From a checkpoint of a small image classifier.
Model: 2.51M parameters, arch vit, moe soft, num experts 8, patch size [8, 8].
Training: adamw at rate 0.0015, 40000 steps, batches of 128, held-out accuracy 99%.
Data: 72500 training examples, 70.6 epochs.
Rows from block 8 of a small image classifier, named by matrix and row number. Rows with one number within an expert belong to one neuron, the router's apart. Each number is 500 + 40 x the weight over its row's rms, rounded and kept within 0 to 999. All counts start at 0. Numbers have three digits each.
Before each expert's rows are labels from the 100 images, of 14976, where the router gives the expert most weight on average: "top examples" is what is common among them; "peak at" is the part of the image that holds the peak. Only what is clearly more common there than usual is listed. The data: patchworks of several textures. In brackets: how many of the 100, against the usual share in percent.
# router: slot weights (model.blocks.8.mlp.router.weight, 16x128), inputs 0-63
# up: expert up (model.blocks.8.mlp.up, 8x64x128), inputs 0-63
# down: expert down (model.blocks.8.mlp.down, 8x128x64, transposed), outputs 0-63

# expert 1
top examples: patches: two (98 vs 24.9)
peak at: top centre (27 vs 11.1)
router.2:544539522453476450511476502519500531455524438458502535517565509541517505512460555511494431547464523480441522500513510465496478471482553506482470505603465548434530546440456484552450588442580531
router.3:510499523530532471476544480522520514464462454479479561475520563555496510469430482518475426504472551461439490491560519464564480464494515521464438547545483535430526531449483505516491536449556540
up.0:525552550460484528493462457514501540529458480526458432552538504509547475506561525543515486539485550456479486461501517509482543527539431544486479468429540421592521431512473522433417432518486528
down.0:493444492485573566504542584536555439491488462433564537485470453523432542522425438456471501499528511500535447450511489524545531482497476457489504519471485491509413468521555531529547486440479521
up.1:487523513513481480509444440532489524499454427530460428492492522471572518511573503550521487538466570494499458473488498520465546490523515508510502498473470503589523511509474570408444442507446513
down.1:460461533472525611485538575549536445506494492461558525534482433529463536521485436512500557545535505478516460461528499503544535469511457476455516471430539442497458403501538515479528482481481518
up.2:479494497469380470539412502429529465501474477488539418505574516472537536547471530422398531508522475545535462479524558486475525528524551498549578498533489509518532501544503511500518527490458474
down.2:493520536517408508487584421509456487534454476556497499548423498518480491512534501565520558459514518512522488557432564533474461509421502486480514499434552566457570463461489495474500416546564498
up.3:530556509523452437439519458451466546476523466506459499480518603425555519520525556506475488520468546439449569447545524459445469464469525539495452486607483532477514531477481474514468568502512501
down.3:496489572567535583487512504595485511546487508507509459524459540513435498501499443606563470473442419443558494476442484569494461473477489472477474528402523474562488427497562503514555452513526549
up.4:482475513462509513489478515493516414489438494479518537482478405460498489492491470421432490516511506554492428506541490510523559492590503540474616532509510549457490556487452619488554524471511469
down.4:483530546478428447472522451487508546503474522524470500567552564531527529540525557541522503521491492487493579487531569488525422464468483464525426436497493511494562481547513381520444501547497510
up.5:478477516463507515493475513491516416490434493481516532487483405457499492493497472421429491515508501555494430505538490517519557492589502542480621531506512549464494550489452621487553523473505471
down.5:484527545474429450469526456488512543503473518519472501568549561532528534543524556539521504523492495484491579483532572485529426462471481463523428432496492509490558480546513379520445499545496509
up.6:541542475493461449495519473503442503523546513517480465536537552481546477496557535486471547495481446465489551488535501516440454472484505538519536436574497502494536535523490450575519557497550478
down.6:488442551518552595462544547573522508516486479472527469549500519542434543527482466573532500521473439447545482450471502537543483491470453475489452486415519424555449418494550533496532436501522532
up.7:528519541512513587517510511496499504586495554524474490554546504462446469491530487477490530478473410487590521517485477555483475510531449552523550469403550450539536459557516534487525471535468508
down.7:488421436482514493530563579508590461450503428408547517478459525551493576551440490484474494488492475519476514434532533502549492480456490447493480491528439513498411532506564479561537462449480496
up.8:495536527524467486473439455533483523512468424514467422479485528450568507513606525549513490540469554459496489465508502520433522459530518493525505469512465510583544512513463547422447482526464516
down.8:466454542496543615469557575558527449506491478474557516531498460527450547516469422521512521526499477461529462450511500518537494467492463468460478489414519443512462401488555493500534473478486538
up.9:476492536541512553532505520532518538549562529472551485552570552553455508528466504548528496490438389474601548500467495555497416495458513456544459492462498457514511406509561453566489530538550549
down.9:506452439508489473505490535530547425459510408436522485420433432486480529527512501509486482512532530565422479465522509501468572517536525465484535484558417580496452584441493552506531497452493453

# expert 2
top examples: patches: three (53 vs 25.3)
peak at: top right (31 vs 11.1); top left (31 vs 11.1)
router.4:511510417475424513523542495428501469532550544507559536513495524500500508532424468425497579478535457544529542538494546448537465561428506473516462464542543469438432470523536450539482491522506474
router.5:491494452452445530508515510428501526508575520485564517536530517519495526547452490424492545510522492512517569514460544468518447556426500467490429467552521452452403446477535487514463489505515503
up.0:517536552531436460526486459497487580472463452535426476496509584497525511517537596547508433503430524488476467510509544494436501469515545521575513538506471537544539555520427475514494495499527513
down.0:531535498520536481473478483458478556500505530527452478523559595459539475471509524529530497490401462420550504519470466515451434510458587507541494555517518480563510502505482456471473506546543502
up.1:507506480554524454490547528497510500484463507514448493419411580452471454467517506550538476466471514494499478545490464559486520520506507551562509562452465535578496587508463509478510477509476472
down.1:507420458467470482526511582501588446452506447409555506477469485541498569566466514509479506539546487570452534443541556491543541483493495447484492418528464510466438535497513522531502491478498460
up.2:476458503482495570548516495587503523529515469483503518592514441622534506496479430501501480489516487546551493497469509457508466449516446504464495486403498466485468449539563497471503473467481540
down.2:525549470484518486417439470440464485485491585548527464464536508406498427454535529464502556574489528434469515518525460494468543534509515484478494494533574468534531499423495441498485547514531482
up.3:574547504500496404445486479414467536474502516569474476449524574387463476466510596500514508534498495505459545526465474537510500527464532523507506490568502505522516571480459499532496462520497435
down.3:447447536529519498573583515571527469504471438463500534484414524551502552537505493530502449470475550551515463475551514498501509433546454481517529497462414550447473532543524560552535498447480515
up.4:474476520544380465526465504498536493444444445475466456442486502493537536552533597530493468547474524483475443441557557530484530464558521485576509523504449560567510550517476490526509532483498477
down.4:532561529500393512501537429511453454495458512575483478522484520479506465485560514561562569543435461499552541555477548513509458502440570443479496479472537502527601486503478461476499415560556489
up.5:460479510451494496560514469579463455539524475533520466593514435569548498477461427492497486455535526570529480512486488465462492468509495472429528485441472507461485468493533522479498450462472521
down.5:511533518490486503411425477453472532474487523533494492480532520418503465483568549538557529578468486400484528524513490509512503513472523484509460493526554473544532485440476426462452594529541474
up.6:476496492465468466586459461482443561537566485537528394578538514553576506544502507490508499491501501512534535472482515425416494498473554459471498448573461464507524479459520484501461513507517534
down.6:440554613480543480429446469476496538457421503509431548472523437451450499490551552496479507555509531458477517499521487540536535483526470552535487549496573534508504500482464527488478576464477460
up.7:476469528517434508527470542520555495426468433451467473458464470503548527559545550516468461529445543469484451444549561526470534465596478511584517533483448555570467544514453503491500528466478504
down.7:509544539510381519544490423517501444481480488546530470487485489494466492578524508549530546555502476513531550527494623504488488533453579405480436460497531519527588469503518457481478449545561501
up.8:471475522543381473526464508504538492443446444472467456444484497496538536554534590531491468544471527481475444439557558529484529464562516487577508524500445560569507547514475489522509532481495479
down.8:530563530501389515508532425515456450493461509577491475518482512481502465496558513560559569546445465502551543556480561510505462506440573435475488474474537503527603482503484461476496415558557491
up.9:455480479454476481595494465529448517548553480536530424586518469589582499521484465489508491466502507522534509491501516414414496490488532457453502458523458473493516473462525482486454513493512541
down.9:462564603492529487415421461465484553465436528523438530482539451436449478474553553504493518568503515443478526514505478540532527489516475550524476535500591517520520489470476493474483583486492463

# expert 3
top examples: patches: four (54 vs 25)
peak at: top left (28 vs 11.1)
router.6:503508451493494503531472505472538468567507530488496528523540493513568497543484449478478533378493458492575469534500469462503476463488526513602532573500527528484555481582513470523553549560456500
router.7:485505462526520512522519516545513484532521506473533569511513509546491527473428452516564476397515452527545515560485437466513418462451575434544461563513461533428512500538550458559561568503496509
up.0:440516527432522514442495543525545436503451524472530557469465438490463511527572481448456479515504554452546491453513509549514483541512467444529494538462474536537469461520516551462456457479446523
down.0:497515467532433510541442441507490532512551500530535498530544551482545480513436479530527473469496489522521497510512543441530472461488542457515413496510521490451550462534563421492507577544522494
up.1:514510533447439470473482455473459559471505452512463483534487494538520507511529571521508459558493557471401509462535557440526545475538442557432477457541506484475475523434437483479456482459560514
down.1:578522490506554518464483488447470525517509541527426454527529522425524482464501503494566507474489500499485486513446459450484538500490525595476582512518559449486500520459448505449558490532530467
up.2:519508529449436464474485457470461550472507455509462472530482493538527512514529577520513464557492556475396507460537556437519542473538456554426484453548504480477476532432438479481460482469557507
down.2:576525480509549515461489485442467523517511546531433451521523524420529479462504502493566511472493504497484487516450460447483536502489530586476578508521559451490507524458455496448554489538529462
up.3:577478466510515440454527522430499532504474530498430467488491542469484490503467496514549508518553509520391508511484487473574571496491481586399528488511536452487490557452480483495516448527495478
down.3:445449497488521493549533544544565476484505443431546541494470479582533561551517530520456487545477498487519526454556533512465466454500509413527484492522419506506434498547506538538463521455480518
up.4:467472530555471498559509441517488533491483455521461559503578528529516513491483484557485490421456458530547447555471497494443451486452538487586500573477538577479534489542498443504508573534507501
down.4:551506471525572520504559473485467458486496569524518437464468468463466452440489461521507528503525546496444432531503443484500563515511503540409552477483550486516500519413486468468503434520539476
up.5:580453465505507431493523504436500532444469479517380474516507531471531491506461525546530494486506504530433443523506509456546577487502499611496543519515533524496492598491434472505518518527509447
down.5:493457504483535557510589553588534456520521492448544510492445451564496538520537461519486485537503551471478495471551515485480529463517453451438541447492429439518446487499483559518479455469480521
up.6:476492529548467567533483464542505521547501490528528533563567499548521508509520462537459509471452468494545487519499511459464428447481518453573489494450543479486542417558536451486493552542523555
down.6:542529474511555461495492462432460448451474591542508431448525476414456446456463506455464539506519496512448473496499454523499546567499554540456526524523571549517516526400491442489522487515530468
up.7:535492514506507511521469546466499568532550529468458396496508499479488484514555542505539490544492495485434547501473485482496529500518492559390542421553488419514523534400441536473516467523515545
down.7:499431516457474437507481552478566472451465435437511523496499480532474568578452558464464519558520467561484514446527555547516504502521486496546504498522457558476458528536495527584519539427461475
up.8:465472538458391481448527513494538492437451449469506485514478478531490563545546582498474468547477538437441511442531583509527506504542438512476473456497471502517461493447469467497457467485527518
down.8:521518487501405503467556447476455491523474527561447466536496518498503480479553519542580556501534522527472559546451514466517513542452502520475509456501516461496579499442488474468476434533547477
up.9:588481470513515449441526519432496538519472534497432475485502536465478485499462501510539510519548509505383513506491489464579571484495468592395528489510544459466497545457485480500519459525504488
down.9:441443493489525482544539545536565472479504444432549532482463487574535559550516529516447483548471500491522512452551529534457455468500509410531480500522410521530435506538503543541459509454481521

# expert 4
top examples: patches: five (57 vs 24.9)
peak at: top left (28 vs 11.1)
router.8:525476457545531445524496431497515515468435455523438510445449563471598475483469473530507478444476534517536421522522484493528549466532528533550521586470515560519496550559485506482553499553452441
router.9:522537517546500453530505519523542513497473512456428561438491527476553516479503502495499451412456508515544489529530445490477455435536538509554528573490468578463561596570490476557570538516496514
up.0:439498570518458439566483434498476564458502464509473432481504499480549557520592557528454428524468578516415488438514522502436527468524494513486513504503485512527514552487431522491462491457514555
down.0:491538526489493577446468516569476474525510521509545501535487434487464492481524462558551523600534490550513498515506470512467519482475563419432545433473505476477521422491522567471577484508501470
up.1:519501481494514542497532561502508494556546559471520447510482431495437485490523447463527533497558514512452543541481491472494511539512454522326509430491516431466493480421510502472507422491497541
down.1:465416464472470483529493543493588463445510407423562507507471501552516598592474503512482518545516519537500507419525572484539502493480517423516463486537460505505439493508535500507492491472495490
up.2:531501540477493488535429531478497533546516511476476402524528412488564490497581528441414505517513523503482507458522498463433520455581448538457546471503544465503514483505484527461487442503495560
down.2:456441442477485497481514527531550438413519453452574514486472455508449558552462467492514541588549546563450478438539537475542551521501537430461457468517484536463447514432529506495534500464498454
up.3:495479466446431520509499482499506461480556486485575454577540449550505536542473506457491553542530533476442553472503559458521486523473511468411468447559469459449489431421513466496466480476569512
down.3:572521496523467555535519472554460491563492542541481427544495485488539473473508457529535516518524509535490486539496486446449540459528530524422595473453520467483551470499477519474561448558531488
up.4:467479484471493488538495424522464527514492458545495529546536489557546506508425468517504522402489410565555444528475498506530517501494498539536534528473557535506489491540472507532493529541500529
down.4:578549486506559492446529512462485478451507612509494478449471471429456462454490516437480515554530519469450517535518466495449536540514516525448519469537547483492500555433471453510522513521511426
up.5:473514565484471443563411500502482545521549447468490392491513497490576508537594543493461437508483515499500518413497494498421498489560521470491522502540456507537523516494474535500474490470504586
down.5:502489496498474574473465517562505476469480518498526512530530432474441515520494488545560565580544516538447491476513512471524575474503527488452530443462544496458514448472508519457582511517489438
up.6:502503538483516530502434549529511551515564485453524455496508446501505488506573469505528470511556522506468529513453482486492526536529496493369518469517464473506497489381485552477472444432495578
down.6:499439469490455540469522529509575454476474468446557495520463471509458573588469499535526572557561518527488483457534586478542533501468504431480484445490520466513467460527557476472536477524476428
up.7:440533533448466446449507517425550542457474513471457603482495484494495549529504559453496451456480522468527444459524521523541523489498504539579529540507544535516480579543439516528507574498432476
down.7:576518466587490535503529477579478502536553570530498467501481542506516462457475434577509463506470519484472482576529488476462522417571516500445478484451514448466536506522563411502505485569550482
up.8:545511460497516537477552560501514499579537562481514459521484452494441473487478452466531553497555525510452533547506493428508507524496454532325500434486527424434497474464524476462509434508491521
down.8:469407467468476463552498554479583472452507402418545500511471516565516597586489524505474517530503492527500531408509564505514489494480498447538469492544454505523431511493522495524478494462525515
up.9:500494523506496512498473502504510576510511507480482454515524473517556529513566489498437476560518587480433501443560512458487524453556432526405499476486535446517495491481479529447428438493501574
down.9:477441454466472508464502546529557441449542441438581484495455454514448567571462477520514550565578520568493495448516553496508529519469537407475469449511470509490441473462554495473536479494518438